Weights of a small audio captioner: decoder layers 10.
Rows from block 5 of the text decoder, named by matrix and row number. Rows with one number belong to one attention dimension. Each number is 128 + 32 x the weight over its row's rms, rounded and kept within 0 to 255. All counts start at 0. Numbers have three digits each. After the name is the row's rms in percent of the matrix's.
# q: cross-attention query (decoder.blocks.5.cross_attn.q.weight, 256x256), inputs 0-255
# k: cross-attention key (decoder.blocks.5.cross_attn.k.weight, 256x96), inputs 0-95
q.135 100:109067099111190151133109136128132164148109078117159127156150151119090143136104108144090155152185135131144104128116117167115139122164054164150181136143092108062108188118142128113105154153166147183138120127114164116149116116140186127150146133105135082144112084165123070140147122087138124111073111141133120148087179127116183115173126142154071132092080067116171143132110138151155141128136149184147034153083134088140118050145146094074118123136157114065153127132123146113102163102066166140080134084110205121146122187145128178093147088130098094122135122073168185113104106148098138149071129119158068164091099072120087089045081218075127185127097117080172119141126193169127148121210101121110094149090124104157143158143123122137096094102168114127137148101116139149201111127137136
k.135 095:140115135162177073066193079052148151195104126118137121095116119142177144152132188103097135137091099145102082168108120121094155058151142174150140136112144149136129091135158152159068162164150135121130157100137121082216118108102188113110144112114126081135129143133108119141208091153131118146
q.136 104:113163142085113148128137113138127115136063172118194145143112116107185109135149090169169129173129104149130132107100134115181082104132156137185094143171179130154111164168107180101119088107128066146111097085162063199084142121094121099161170122123198157117180130105130127145090140150110113151178059121134126091080118138111090107103121134060153128127147172126082125107114102088112122096191117073070140098189142107175113097117180108160170137154106118148150121143093151093103175095119108135119140167109157120144088127142096175142105109066064110123146152129155100127149138129142157127085138196138145159131091196070120130152122099188077154108057095161121145097129178142081168175136179090157169109105133149101153061093165077132118128207083158110072127159166078118150153151099088
k.136 106:067180117094112110121189168187128107096172077165114129136128165117097175092154163116140110146089099113080141132127117168119106196187093085145102158124142157113128146134126138146127132145180125097156124173098107147076097149146067153107093138125196118090100128131080090098048179095116152158
q.137 097:174161149157119147125128133115142052095097088105121164106099095055153120121084132092109098132137150106167161176218132096101079125133148157142088117171143150113132136085142148165150114134177132123155111086074138111126063164080194141155140176142110156132142128187092110116164035131120161085119101141147140112128105154149121102118103083127190151147112159181168107137135104175123102133108167135159154086136130100159115123118161120085115125086158121122128107102099140107154150148108120104101099166123144178167096155141099171172188117120110136158095109074135111106128149147123103166139098132164093113095087125096129054075030115092090125162098165122147137078108113214177135148214168153122124157097112145118128138060093136192210119166101052091064098138163131124115168135156147
k.137 084:114132119139179171148122120074126144144146122149131141112150081187135109125156140097179117175190127144077146208135129119092095140102134122173112180146150154093126080113075148072114095115157117130152143145094139117146155080113191112113164120181111089120094088107078075091122107074180162055
q.138 092:148120163066137115146171096103180136097148119096145161140146166097172116125111149136088137070117166099103102117161173133177061110156146173138133135159123113147139121108112131106149142090162103094132153105129149117101123140086139170158120124121134153150159090151152108184124076163106122034089087094121098167125169110120160164141086172134086124168105081071158178129162132146100121152100145119088114116026106107165121179153123108189080109148150133102152164097090138087143128113096137110134155111126140115152113162121152068132167112108118133098086049133119119140052089185063092061078131089144149075125084157119082100150078215080113158155175139082081100157140159160124126074156179099133187151082163142172183165116085085146148128111129098111139115127103124192155167164139163
k.138 098:142131157087134119047103165098083134097095081154151158146160108122150137094165066101112176106163141144093127141115131164169092112076154145170134135055183154112114119120165105110079153150140145131087149122094187122155148104111192104110119144132146144127149195069164181191170097138118161097
q.139 120:196124148152060110113121154138106075146152109111161171055091220079093139122098068121108161166043120127123114146093141152118154130115147117124141119123146105174156125127073097151068130104113099146129076131111092138090091100098082088091136078107087115134147126174169101131093115155136137156121123174171112111157142173134126189172159079151110148156159124110112106122117123141180097099189153138147117110123177133157095114134079141170124189137150086116172111110119179148110130085123125135113147107199155140083078118078059170109124104098130136093092158166162163168151142141168083112161139056198128139060146162100113128139137124116156112114121133085123151061168190192065104104114153168114172120166148120122138104100185166103142102193145084162132101162114114139058139153095094
k.139 128:123144134133077116129119121142168174172151054114179182144140133127113111082126147134086071082147115146142128123156170109118149118201072147164149136059164130141185128151034176130141107101128099185110114157164122150109091063152098133154106163121165102143143078147118129160059144136146119136
q.140 102:170090092164187135126156135134130054114111084153135148133171107113168077154077088163122154159143155137168168115151144109117106125156099140147140108183163132172112154131186120135117126087171106067154119068107153141130072160137148197108130199120113186108143090124125096092118052108183180143113143126106127158092073125128058136128143114094120150095130148166126132126106094143139124096144182052130154057125111104140096142115140109089128135179129167119168167065160180142132128184154099061154132129158121090115107178156121141165126081204091058110134068065124144078128172145146183159128145127093084134097119116104113112143125124146090193156125110159147132048084184191139136166106145152128105123124181171127153087101126135186116096169123109097064108125112115120141081116168129
k.140 098:080084109097161084147220126164136112125163150133130134135125129151123094136142113134143135179107118145117124137153113144120082113066151154142185202128134133125140064071148146105174108133150140102129106186087107115135117052122124127126152124136126026108154077107099046113127184094124087143
q.141 091:102128157093114144134078127083079142115065092099122126124078065153117141070102134172164102146162122131130144096154167160134088162151089070120128099123143096099140158100097086125138182091155134172146138104115132127197088154125081115063147089150141089119103111145163117171086095158129152144099079162138076137118186155150154152157113116121139132082160126149130193116129140062161063109089077203112109116109185101143143099091105101134138114201127103115123098165106139071095078195092153130078206114130130201151156155152118138143108123178113078098089193053111173114124096158105167094096142113128112156147153106137093155088086180084061160197124101158130113122153128130155136112127096133126101103107094175049136138147128196139124075121145117177121086131131122148135168155121137
k.141 085:164098138197155092167123017091143183122114142149119101095144146121115157153174142150126108178055121121127077120113133091170119108134154089100152131103134124176141080125163161163126113170100110140155104135213110144145119170116101149126156137146087138147055060097152088134160086146119132127
q.142 105:142129160099156092099146115103133107124142127110125142031088106104190172130110123178162105146129142070136150188121176122138085198122157171086080199135202203139153191096115153128165089137105172130135130051137085121105096143131145129097089211185194101160112053123171120149129124115132157110124085091158146152111144122097143112109137143120165142144114163142168114116152105179119158097088104125125086091122082136154079162158161076084158060133079163129188161156125153156137155170168126151133114171116061116182105155115113157181154090127158104143137102140097123151096087188080151102091103095085109104107092104126141145133089160111127158126145143104147145120133163128149123130186170142096147167072129132146151113128086150144105118162081150164118116061197193127099125118122093
k.142 096:098135072157143123171171169124153136116089187120101077104128126091091157159147130121178119175160104163136139149150123153132135163085149061126130159072145167176104046119080102121117118100091099113086125200111151157098118112137233130107127097141112151146123151108155188102088098106124124100
q.143 112:083162119077141167151173182096109125140135118164115077151141058117191114129095124172149063144136167131119132157130077126138136111129044166152123149120201108123116111114174164113163086167124147102133135194149165133135149112118184165130159165114176135120130108128094158091133102147125145102193138105142133075098150099142095066058076110143135080074168140138101160113053127156106123129117136034111102132107114114097177128105139154141151143127095178160125164100092089079112124138161126124161163204151168163178142115170176076145130121120070101188080094114123119138115157083077098178089137150104125132153120108173143115057099148057113105178143083163142123143100105086134132165117113139128179072078117159157157097155116133168131132067148167110109106083149155171132073129111091
k.143 104:107109155147153132070112117152097138080125154195081068136145183130086120165126087145140165151089102104113118165080140111141096171131106094125138169208134157063071109105124134145102155108159150078140113128132131139134108236118204078138128108115142100113156102145121098086151089093139110124
q.144 098:112135094092187136110097169092160144133146106145088145089178118140152171138124155145108179129153134115096091176066145126148156102192134079152091112176142098167106168121149042112111130141174103161099121119129101116126122162129148126165111156084142129127214139175119123096154161128132179096162072108077167118202095171116072123101118142113096134172128104148114167120170115163144119109130158182134151152137094202164153099141150141099122080164153185139069167149112193104142155162127172143158121083173062087106091139120091115160132092111119147098101038100105124106125069133106154121144173195141118113136097113079107147081167054156139099158135078156115112091135134135156100156086169123122076109132138175091132122153128176062052127077147162147175129117076165126116151128165150
k.144 099:123107130119161139123141146120101175115086148117102136152126182025196141154111134177093131116130119095104134140090104112148161187098061128173099129162106107143123093087179134088092121195115117144103197132165161076125102131140155112107143185137055085117152131102079180139135098133160122105
q.145 092:097116137177119157144159117107107115095117123195161116172166167152114096143073095153076104059115130173115111155111103103143167072053083132121169078113137136100133160109126116074093127127192107131123085139111086140141174122076187179092128138124111089145151173167177091135141152112138155104166104173137207145158113139061108128102130142077109105150127105129132076142122121093114144091138104144147140151164085117152138111087142133144087116178116105099177183115131089098077108145148179121151142113183140115137059157141080113160108134053164184107065069176080152141123100125159069138084132135102084154121126114101140107126138082153168154137113146104155169110148121153157159114097187118157165140131123174232175121157066091078123110088132085117096168124146157116173056104157127
k.145 101:113138156135167162189107129117208151104121126163098125133109079070145076126063144115059131154107174117090129140143134109097154169101144119121153101118115144162094095055118107135168118085138062103091195117152152133183109104148182111129168138144115087161124044133150111112143121146131126189
q.146 086:129114116151131088137151141142128128137098137156136119126073178149109067116127174122113071076182128172146099110161113171150177119122190134154082129184130093151125101134110141138123090088135178114101105131107099141055172118129192101181108130129020167161109175116087130110138127086131108146127130178117086154133115127094167163185155140158153151201137102101170110166086150175111161166184113193174135105151142105139199076146065124151155144119117106148099158117146142117107073126131183147132095072119158128108123160105122143091100106124160114158135105072096084163149078136048065206106136082121131117103144082065111115149135173207124135152157172087101150113102138143122132137146163106101182109124126130125152101052090154139110080138096087161161196142121103099105167104131117
k.146 085:124122106152157128170100086172110134152128152142134110143130104132083115090104154168117093117084187165116140136142110082128132100187089168124140109168175128148158086117155117216158136081044175122112074102136170140133102080131144119179094196127135136135137226158165115123148124136098165102
q.147 105:126138143133072162153137078098122147101127108098192099078078117138172135136097141094116103121161095140156154131099178081169091103139122148075160143143162134143154087148166109124142102093142178081150148138119093173157083189130131142089183102151120155098115126105176136086108118114069078052140123056123126059136081113159156159136104183153137154173061081150084155164145088073115113091149124089116141162133027160100135156142100171073137095131087180121133139105087112146101153164123076122131088145147123149127166161088079114145158175106144135124151095156153104113124096133154140182141168150149153116118205164090085175120116160112136132132101178155107153094127100179137110163136146131130112121202113207140181166175063147163065151094138085132088143125119138127195126090143109
k.147 094:123153125131124128141146101074122120124113140117172134106100126118172187107093163126175146111133078144066098132149146138067159146161128153142133092055095105106085130192130190114119114206120159122087100142054134113131172087140164135154157135170188153103119134153051204162149156124140133118
q.148 093:153094113104144137122181160102130097164111094124155148193101211132098181136158074150114121140143068172112107156191065122116106104156103101140097125120147066118146051128141106137119106167189150120189117081091056114133118204077106116163121195150110138090133161118146102149155114158165116117168125138154130154182140111155144089111070170101069160123097139180105166193121146162140151070096141125136085143157101109130142157164127134143073114132121149070112140145083141082118122126152133151097135109112102111139124094046156144183142121122164132111114118101131147127111175163105060082151149198086146146183071125119139135141153117149116117106088068150110124154118120194115091181057127120133112120168124158107166123144118141100148071094137111139113136064127216086200147099109096
k.148 090:101147094133124117104156092138112116111154100124086161153135071117164089154103131134180142164108105112144116132162121134097143165056157175105183087138085102117180124137177167099126188194079165121037197154111131077183123116138117142180171145098147128128114104152116171093158120164124121090
q.149 107:108137124134120078184118169126136125115170187171103139110104121062118087141120131157147095135189142149080119163160165114200082101127097181147083073083167095115126143155180108140093189114134100164182094145102024171128115202070117138145139110139130138100148099075126174139087126126146146153187171051121134134107104100105143115186128091168199150166111063094160083085128124154087187159119136137167127074110161177121141159126138149109114095126132142130075130117111124153171113206094135114151118164117145094137094150121098107159137137099135129119134104130165134159067131125189138116075126097086091056165181085093128143140062105093143090157090106078174142075115163155109181133113152132148160110106148136165149139118152157165107150092110121086105169167127106128113109081166154
k.149 103:131105092123128101139176165161128145164097115117128123074105115188124208130101168140106157134124124120060136111146169105087125086165099146123091107202163136149145138015111177107118122047105139149098135169145131179149127145156149155169167141134120079124159105123112153162164079146114161151
q.150 089:116096175079129095162116093172118128108154094141125112217090150152121101164141156158100109099102075150143117124181114164168107085180098200158098134122118114122192093168103124091165069135117167114104130122118145133173095077136155129161095032109156153107151145116111177113167120141132120140097084085073154203150124203090126119156109122146092144146151054112202151126124096130144174187139145139122139078118120150181111181088118106142142109136135089105109171114116133140100162082148175182222123116170214110110099088124198155140167101176143158159146151145163175159063164099153102126142109090115110129110168114099120103112112147136172087138123095122109112115153097117114176135084111151153071075114074153136139147120152108131110084105131147125143095165133043139155110162140104
k.150 073:161124121104167186126156096152137152093092194103132172149180120135138127083113101120161110143130156111193153101153116142069079106053118085137083096110076117187173195145135083128128098104104085101110143122162144123102089132111117142097103098096103138194094061172098111130146165127093092131
q.151 106:125187124158097136145154122137125151130097150142153100195090156117160194058124070119100092154172153108096079149106130109157063148144108124149167101111174132181173157072105121205145173071148108119163135157123116163071133174144114126125152099120142152126119186142119087152154155127098108016130143095165101125170146132184111144164184128118123151166235136117095116137098094071146095092128143124139147132090103084135098088053141144128147160086107114156117142100161087163122099147129166127159156116144157120108118106084091151132061164097120090212127138111132202131106122087160093176132120168119123130092120106064176133135138122142107057083097112140138157144162157160162154126164143101143147117108095188133155093127156128076086118061146113165139134066114137108156155109073112
k.151 122:125160181149124142153105136137182084182155128114147135097057114187131067110104113047075116140102143109142130122147121114221141089193153180166133037183101104128124069102123150148136105118158122097090148124124137096119124162129130102127157152129168132138120125134088180080140104105144097128
q.152 096:100110139109137126152144108186120132099149148107157083117078101138095109124079128045148115110131226167155187107118121173102098127162121137083096122098130134121128132146188138142142130121135149110137149131186072142126133180092134219095102120112095142101167182124126169145145064105099109113116156081156130125168203042175167119171175074118110111108133086142139156087171127145158132170096085133139124150105131100145185169107099124111169118123125135127174134113149075122112117101073159124087100106177069139170143115120128111114133102118105150199120055101132199165100113091171195177149146166163119103150159099107159107133088162158099092129124155094098150145116115159131175138123171091150146134008127184075162095120108073142084077113089138096130091123135102132131106142096126
k.152 096:137160129106106097141172082198067087117115153132133133129115112208152147148119169093127155051128121095136139090152137138093125164129147159141124099053122121092148139218136179178143134089125103115136085121149178105143106148138179135152135133100130176075149164124162154147180171177095115174
q.153 097:172168140043130185147122081099144162123130127133087093169146111078121125131079168150167160076173135149188155117104102124117151168151141127151121130122087131125163171103139095046124139126152079179138082166150107143131093073089191128149129089129126143117084164163078086108174142071124073094117134163114103150151083128140115170090208216126191129138083120155133105117147062164150137176133117101072149171113078113134119116165079119093100091181163108069153122141113132159121122124120183163130123090171161128162092126155130136086183134160108175146114122081109071176109077115107135109137146064146132137147167103064160133117156177169149147095153121094121165145152126166076080096152142146115079148152133159138220163112102115136127159112144172131075101131096107139146086169130133
k.153 096:179138104138155208136138097114125125095138129161142121114108129182118088143121168134128150094169136135105123150141106106069107177139073096140091135091141086146106142235100122138167121089108052084126121084104164100098093111171206142151097064123185129104122123135161121156145180116097118154
q.154 110:171107143129116122139119085197129123110069118107103093112151136208119189125143173127108132131145057124115135112112180118122156153147181097114132161190102165136127115133083096109116116085150164147107157108157147131126070101187082139075130182172108165105145123158106105154095101108214083180121159165096097092193152151164187151120126158117118104170133132152174103179154106100196079080088148139137140073135074152098140112125120121099175096128130113153118140191070113145169138074134129116100071122127132126155163146152117175072139122134124127138161107116190128094115120119135165124099096083095050120164109049084145113121155179114155208130139096144184138187145187132097109186055144142171145137150124082108183137120108173161115091075136130129118090115132141096150094140155128
k.154 109:138088084132143180110170127057082123128113131124139084115149162023110107075083122128114150115165129118151122130137052093142125092123119125098112251170119131111130132207101141149086133159147125106164152141123115126164141111092124154105098120109122134075161082156104148119090173140142136155
q.155 113:122103106088119152126107139101117066152127131130133170141150155087121102178111130144160179118137077089112098118163164143146159116114146139148091136139127155202164065137117097109179129063136127103073105066065135117112068161147110099152108122104132155091163145097128120159054168149112156170107151137101075147148209106118187137130133186103137117175116145141159103106117108144141148078197143173051148138056112120203130139119110062141038133160167113147114049096090128123127094193113109153160064096120152105102106134130161123118140117126113146140150154103117165134124146124134130084116135109131135080113134113124136106088085088088147041159173095110065117153088142142042157110081091157132121108156128054170118137094173181134164133120135117096158166152081133140073140133129178
k.155 115:129155119128103142125099185161114146158164118132138148098138146187073120079159135174213100183156060169148162148157106099085113116083098155122141149126155085114146188016083145144124127142145155083098100147144082140165152157156126152112142156144183149140126158120153098117131065117145123116
q.156 105:151145119147151134146154120113203147111132182162115109099080082096106096129094064111122148165139117126123123128099141129109109088128109077179181091144142111133119086142159096206160079096124179128178113070145134098127074147121133165169139051098111130160120064184092128112139211133184140160126132129150132163103096122148101135160079170110162164153151170136093086121118113101087099161121103084094136145117075115143107088161059114156150111112155144120074147152109157149139097090130143189129110088103117140150132078186144075137126195105132199126101131118056085173116089088070134079138118123181140132120155092130132150103088131148116175060195167182147115169108142123121127140142107150103098133145091151102174113144174158154108112076123198123114162122069126153202165108176169
k.156 110:093156147097115146065125083133090072161106051102133118157149091080153146148151116119110125133090165134078097094131132108088121167170101113155140140154160096118080108215089111095122143147178060115168133104121164146118154145146168085154142150080179044110115144136089086110123148084143117108
q.157 089:183136171110060091101122074137153103088100130105111166132181161115114104098203152144102115106096046103108170076102123099096162156135068130155144159174146181146133118146139142140117120102132171197129112094134086093140110210083115156126098088152130117149079152113160150166129174167103121155141148094159154134146103111154176173110139179120148153120092116147157095159107088219114123099069134112127117106077141165179119135144189147114145093090138128167092169152167179166108134157116178190135085123140084157151123112116186120156126155103128144127129139136161133102102115126153105122119065160140204102132136052138149105069063160134112119115120144103181108122189123118147151109119125185136104081158105147126145096095166145135182132106130146087178145138100088096060195198076153
k.157 104:080131153144200156122114082042131010117132152095103094127166079089084150095129157131084145117127175122119180180129163159097129142095088162137164121118116124150148063139143100132109068132118110115164113109171091109143113108088129097121186105143157093150148147117130140104154151114189115127
q.158 104:136149152144113138128122104135138129118195124097132082126104106152148146116160087151160181116044181071098092157094159131076108158151146097116071091180132133136141124117130095069127057134154139175135100113111096134130152185146178113127113206127177077084170118122175087178113093065106167138076144191148126100160156137107089102152134168145153100189104098137118143119113119100126148143115104114142100131084099106142184164133099082123065153134146152209123106138203101072083134120201135132191143166157134063117143175080070144122167110152164122105125121113111127116104109136107169127106236149147149125145109101105135110138133114125120084152121123093079153097129145171185155090076116138072158146123079120181104114179131153110170164163101105125077166148148119114103159185166138
k.158 125:151181126116118108163094122179150156110153126160168155139099105147133100117135112159080149116143036134160164173179105103163125098156126160136103090053092108078145154062077142179191080104093149152127101087143127130108155100160112139129176188146118090172137143114152178103152074148149133120
q.159 093:126078156162151103081164186124153138097099180104198121124111101123124147153107091126129123121129194164143105160092120142065136072134137167177130170151142176143133126165125159063153150149145118124073142106147118096090126117148137136145135124179144163168184126111100113178168080134138164157109112163151181143130071138101179152117106146115102073167168101120198098124095113107156118077173110090098102089154154140170129065165116104117081176087115093113120113182126115158097154145165145150180109155170164112134098161124148153072090073086171106142221086137124121137129105148097168117098113147161111145121130084149077127086158113132096131111204105124141111073112101153081133047084110117106155200136190168122133187100067116090059143081102119112129164146097176140111133099081152
k.159 100:159122114099109089177136101099141153126164124147084120073102103047092209098086147159084113115101170150150126124085090109075156133100117142123172168124099138145113116180152114083152089131193107091158168147179172169169105104141121102070114137121137080126124070119107130082109133088079098134
q.160 096:146169202163105175145129150109095174161054065134109183125100181128069170154136105148135139137113160130146146103128063140145146142149138162145158149180127126090124154144113127049107099148122151178147163139182151096113163127152201143118118131143158133171127113174135081118192128092145072074128153160093104089115091139153159114113155069114122158058182146129086126122135172113120125110097127095185093148154153156156112157132094142126109136116150123153109202177103099113153088156150130150094179072136114145127108093133097134125140168112161062073111181072089140137161180090105172088069084185117107145097187113091123171097130066139148197179067116102162106129107118152085055123113122128132096159163132092201128137085103109092100139096146110086129129136109076157120145124146108
k.160 089:090168100174083145204139143127117131101186137092098126173190093113073114106122131090107239075146096158128196106115114149085149137141088088184146102132111152157093094108109092100090096081133148120140130163117111119152128138173106061117118121134131106175124130106106099113158148138119092165
q.161 099:136135144121119130156144109173127146183110124155104155103164157164048143117154087114098106117133148130182094134148129078086101162145089136142169124185122112166131119147125175113084198112150151122130128127159109096109080135165181167128091112151142165110101165099147160088121058160113072129128088152148143175097189162108098139172125166100018097088128131168139092145134117128117137119068103172145122149189170153170165094162123117066076056117086148188174183185130102129132114133091127091124214102133163155153055115105132111077074101122132072104150157096125111108125181093119165087158121123105135124080134109058123134104135144150167132148161130095134103162124080095107057143156120154175074122143128195124105127119116115127116187124109122165113076159084076150104143117183123
k.161 090:117107092132158138101159136087114131156189158140131143133165141080141118144118144134110115145105073142099111092072148188143110123100138144114160171065119137177150088174115114087185107048133208122180156164106147136094171101135056138136158086113067117119167133093065119118164093142167129126
q.162 088:148114153117130063122080127154105111111158145095128150174188138079158154104106167164069115083130080128114092090129124156158154143083139107143173090107090124163088155138165102159081149144162122141073140139139139114160162136089169164148138083087220179110154163113141110083088081141145127141149142096118123115105164123090173111096217110177103142084160078151162059104146118186092167156133176140216147110174150179123086103114142165164138118075104085164160132171111178090102113122115135118178134085135123135110116146154157113122091136168176056067097093156140156136143140134065097190111121109081122142128164128101131105177146140119163173112145136203111183121119155151115085095077132120139073130113143157171129106149080124193105138140082161084092131169122091097134165095105112
k.162 083:095158103129115125178141126082197111105122152130185125101129101122185130189130108134151090154136121104143121119172120163103121111166144164107177142132200133142179078142140145112117091053084174117084138126086150080117110130100093114091071087181129179103147150194070063123108133115120124159
q.163 090:138115163118104119107119132149180135167102172142110155090156098143091166161116117110102111163121157122146145107081098136157127158131155111143128148143106129090148094140163170141126129173176062127134125139161129083124174115182154105060165191153126123125111145081177154162141126127085138161140106163136111135124096156172121057092119121146138151182127128128083153107117076103091055122138150094141077153130114176124139084209124106115062123126073124170173129103125146142099154233051135062133063121104160122132152119080121133130097158138121196084125134096152056160181193101152130073153099168155161113104135099102162098120118142116109148103103071139097108081048162164152113144133152191073065131177193214090169093135131090104150116117144123131093105107113114136128116117172112
k.163 095:149107124087169103117108168107179118121144125108113047123121109141140111078077100180109164178132073126122149123130175131183106094150077161133146110070129090138107139110114125105125162134141089121054184047112168118118110147110161106136157153103153181136128134031142182107154170111131131093
q.164 091:104157166137125118099072097123110157112127151140075106140104098097152182092076125101203112123103090144084075181127110162106139143070115156107150136101113106119120066149127084189113070184079121137089129157098099142130135156087141164135109114124119121113151130155160130110116098098159122125064055145105116085112140073135097049108139100127088117159097099097130081145158148143146137171177145107153181125153172131115144130110159081107095121121184122082047077116138116092148197098114158101141094105069077083174103125173117111084113151135161138100105147150085154081077142127084142127151146122139152113147076134117145135113149095129090150119153128102127142096207131161143109159060124076134180158153192184113129082165125126106079141167162069048110101169097204075139168123143107
k.164 081:166096127130119110206185073127153119144150133153164166175119093101078176109168097092068099055116132101129129158173175134114156116207162164156093136122095173109164124115170122174069097067121136120106114102137092120134139132096086129130062115105158118175118152158103083149116127096144130136
q.165 113:147179155166124154107133091133145193161160078138118148119138136119145195061093107154127084154187146110130104143088152106143144090116126187170165135112155109095074163166127143101097162126109155167133102150131135150111083125069093126119122098094113154154130146181146069078159126104129096088132141128133118130164120108202062141196144168133145079125135154132147129145129180194111164118155089131144127167157109120104197096129133149125113148136169102144122200195090168103103140085106158118148078038120153179127119185167095145185016168119159126131150154096074097147154115144103154119123077076125112126099102134085114184154140096159192158098136183125103110175113096153116042122158091160191142123149105173168133113091137130125112143161086114108131162137120117167139078159111113
k.165 106:090130158103068121142101077077135110169163155104149155120135151103124117160134102140100126153110130134148179123135190143183107110153099161114082128147080133106166136153137130110195126114090175141153119159105186127132133109157152121106146065080152112121124113166004082142115073108148053141
q.166 094:117195137142206124149080102092154131133148102106057067102118108098079105085136176133122133092115088145132156130129125124123121173126145077107145155176089107187138095126104099182138106074139098140119117051069091116191104120119111144078101122143141116130177139167083089152089127174160163090130131068164131097085127103108104085133133074150169147129148151132099073118160107167118126175075114080093176113153139167126129179160167119111138151158140132095150107133117214129110144129127102190173120150168072071117120116113126096153142132155103116095106112119103123090179161174139098077118177119141203114150064148084168139208162136166093044106118123110140166084171106090154147118090172100168147168160127141160110095208147196125148125131120121114127133112131163107150156109171095
k.166 089:101122166075125179124202130144149130158153153149152142085116105071101113127130120157083117192074130133109136129123117138133110119132100153080157077173124121062201162099133110118140108102104097123119153183110137161126088144078091199172067115147135160182120105170113102163166098127075181106
q.167 093:124115117153170131160107072078148116144101140105112133156052152148164089115124130127148151187157119157117120112100113184142078135162125078159070115136085074110111123173113125095153108104142092151100098115141127142182089122145140100109096168130066117132160159174125160089142163145083131134174167151104116068113063131191118121129101187178129179199107122150083089144182117081108099090092128108096185128080179174172124174112115087129091171129095139135141161079152143127153154114104181128119124134122120063154104148092132054140165137156102199126123152167121093140156065137159096096138132188137122122153134160109148141100111135152105157135144133146106093085105110166150120142132172164085129133106158157141180152166120191100206118114182098132104186139077244091075150122141163
k.167 097:102118113117125115116162125174145206142160106104161128125161115095107156071135143103154129147147138142132115080138198096149148069186110128149120091132118112105119133086110107146063175138191113166093102124177114124135127138048105082132087193132154150102144084146183137118082134072151211141
q.168 094:129184123147100127052175131070119216118134074126096126108057091194085109078115131182187154149165187151121090103099120093060127082200133124194114127140107115053097138113099117154127103127095115079140155094192128169107152101116104115057077110140151116098127165110158126151094158124111121139173169128153146137175110193122114096128162150124157106146153127105078109138113060151109118187112107164122117137148102112101152120133141124138094089102103070158171172129159128101111112174096161114098164182126130180150105144137122086113084148090154171180112084157136127119167106115152107121175073151133102121181135124057166092144098105103089136119138083099138086080125090145119117109100171160104128140138134224139136063067137106128130095162132115162079152136113145089156154143173148
k.168 082:146114133129110140166182091145191089090145144114113085113126158149161040129120149109120096089130124147153096125090120133194066160132063174111148145067138157109145115104094104140147193106161107093076091093180173185141159117108161112173131159116085102140160068138157123138105134167099114150
q.169 087:138137154145125118153084103124116170068088147093107145116077148182150185131098082110142173119118168057132102158062115112130156114169119161107146107158120119145041136120110089131131102076161116191130129135199147157114100106152079155112106134164084076074063131101148105165176144146074118145132070117168103160102145172146076180179125170076133102106202140149054159062084101122125173099144120118092136153105120101149136132095112094118093157110199133164115158146132144164119111132113132096130110156133116179147145137118125114123164175173135116075136170122154107082117111145101129141185109112147097134156145063121127122056147148183148159130136136155157123139113055113109035075152091089116115144158189151088145124110114091156202081076168120118088160117122121175096103146124131
k.169 083:082163112091107127116146124093125099178196115193140121164131107116115103118076107097118146217162076152186146100136119094120133182157150086080180158074196133120129159140153160139158135142166150131160125138128174111158202081138093155114145114105078147121099115167137086096127105143075143139
q.170 095:128078136121131131134153164121151161144079083133170115106123156094140111121191076088097128087064146111109162143165095124085088087161128163131062144124123143189133150124133109105100090148070069174133108097123109113185096085092210154194127107146180168160164105165163119088068102147116144157093112161101100116104115120080101120178100105113130105140108161126114062157231133129097167143143162075180150137177134192153064141171213121149131164090182105204157082085063119123104131088122131129138113119152109124139161169119117112144185135133147120114090111140133114107144191119137122138100146142095118143142103132149072169157124055140143170132112085113159115110128098139109122076099150128113118094129120197163162135103040124079128103161125109163102146101139141122173111100174152
k.170 101:161070097150104083183150146098112147098129107131147152151131084192128159107126137120074127065172088160142102143144122162121037124133130124188121121148109144099159083113093143085073167084118111133121060183109128140183121139150090159152066122162110124077114091097181150105147132159113164151
q.171 103:087116197134114073134082103134156151132085168101129141123144134148096157148109081104157099086098118162159146154099077115108177071125131177136120117204113161107118091123124131111147092102163135161072118147144180117076178145103175145117160187097158133122100099155158068090105141171164115177118095206099126174095149150123150079084182162111091150125154129114109086123133151184133073138108117158198143130078169101143108108142129148086062117100098109146111172116154148089105138134112144160164145090077154181133121115125139206118124185170111077074123119099104089151172131168082107111138070085159116209146159061125131123137115123140170127103143098141130159177118145154109088125126074180105042105130152108127095101124114103111144072113071160069123119126094139096119085193106090
k.171 093:072113126086161153093090059079173110114171124073183141156129172168173139136159133145100163137143143138128129127146077107094194079138135125116127141124143141144129119087143132121104105132121124119118206127062120089161166102104118123108140036088202118101077177087097136102087148143157134120
q.172 102:139104201178088161109149112133146165105071109109126126134097087118194140170175081109146098126167145120088150109103116071159127171207153149145127134117138092146075127090160166106175161180138119132137182108109119135132102092178057116143139139128125113078089140140154058142137128167151145196124112099153187105151077085148091160090138164166115110183154147152111139118083095079111141137138134132111125105093166149143166131100144146110122164133063115147091149182140097172181104134098132129105123185136091176130113148101119127151146183123108188161105082128069140123129131123141201146158131133085121105111124085096150115137126145131065143161139091120126142090046101116109083168123190124117103138131166254185173064139142086170112086181130111082089164161095140128106131112155097
k.172 095:155143128184148118101169100082195105089102168135103075109089175093094122131126093163138129133195148112102133108094169144125014167109116137160126137111102131081162133147084137127133096087189165117173133072133131137068128141177103154091115130134138188100146091123133141141141161151097178139
q.173 095:119143163137133160100113132171141164152119160117147116191137093159179112140064157107130087095117132153159138082101102156144156120103166189161086074194120108159125127133153169238129090096131161106107084163107179152131163091124129139142185166138135162101190169119103147184100073141107091128114144095120095123133103110120103080135212153109104132124140064122172139132155129081149175135199164170142163125155093072121180160104207067158159124127089100149119113125131134030140150127144173137182084098099146054121077071158164144132167133121144075116133118164122127141134109123120131072123074103127142117135096142091087150164122109130104165137144118184106113151096163145107112154133123141136166164079169164055137136105150162149105129207159117084110137147173140142144072092121135
k.173 097:109154122153151098129189099130093105204137096146164128202084124175178169094098146133168119097178157123169141116172121100101163093120184129116128175116144132122153174122125210142077081143133131079105139114164109068110149108115145148141091093136198161118131138177111097156090141113137081167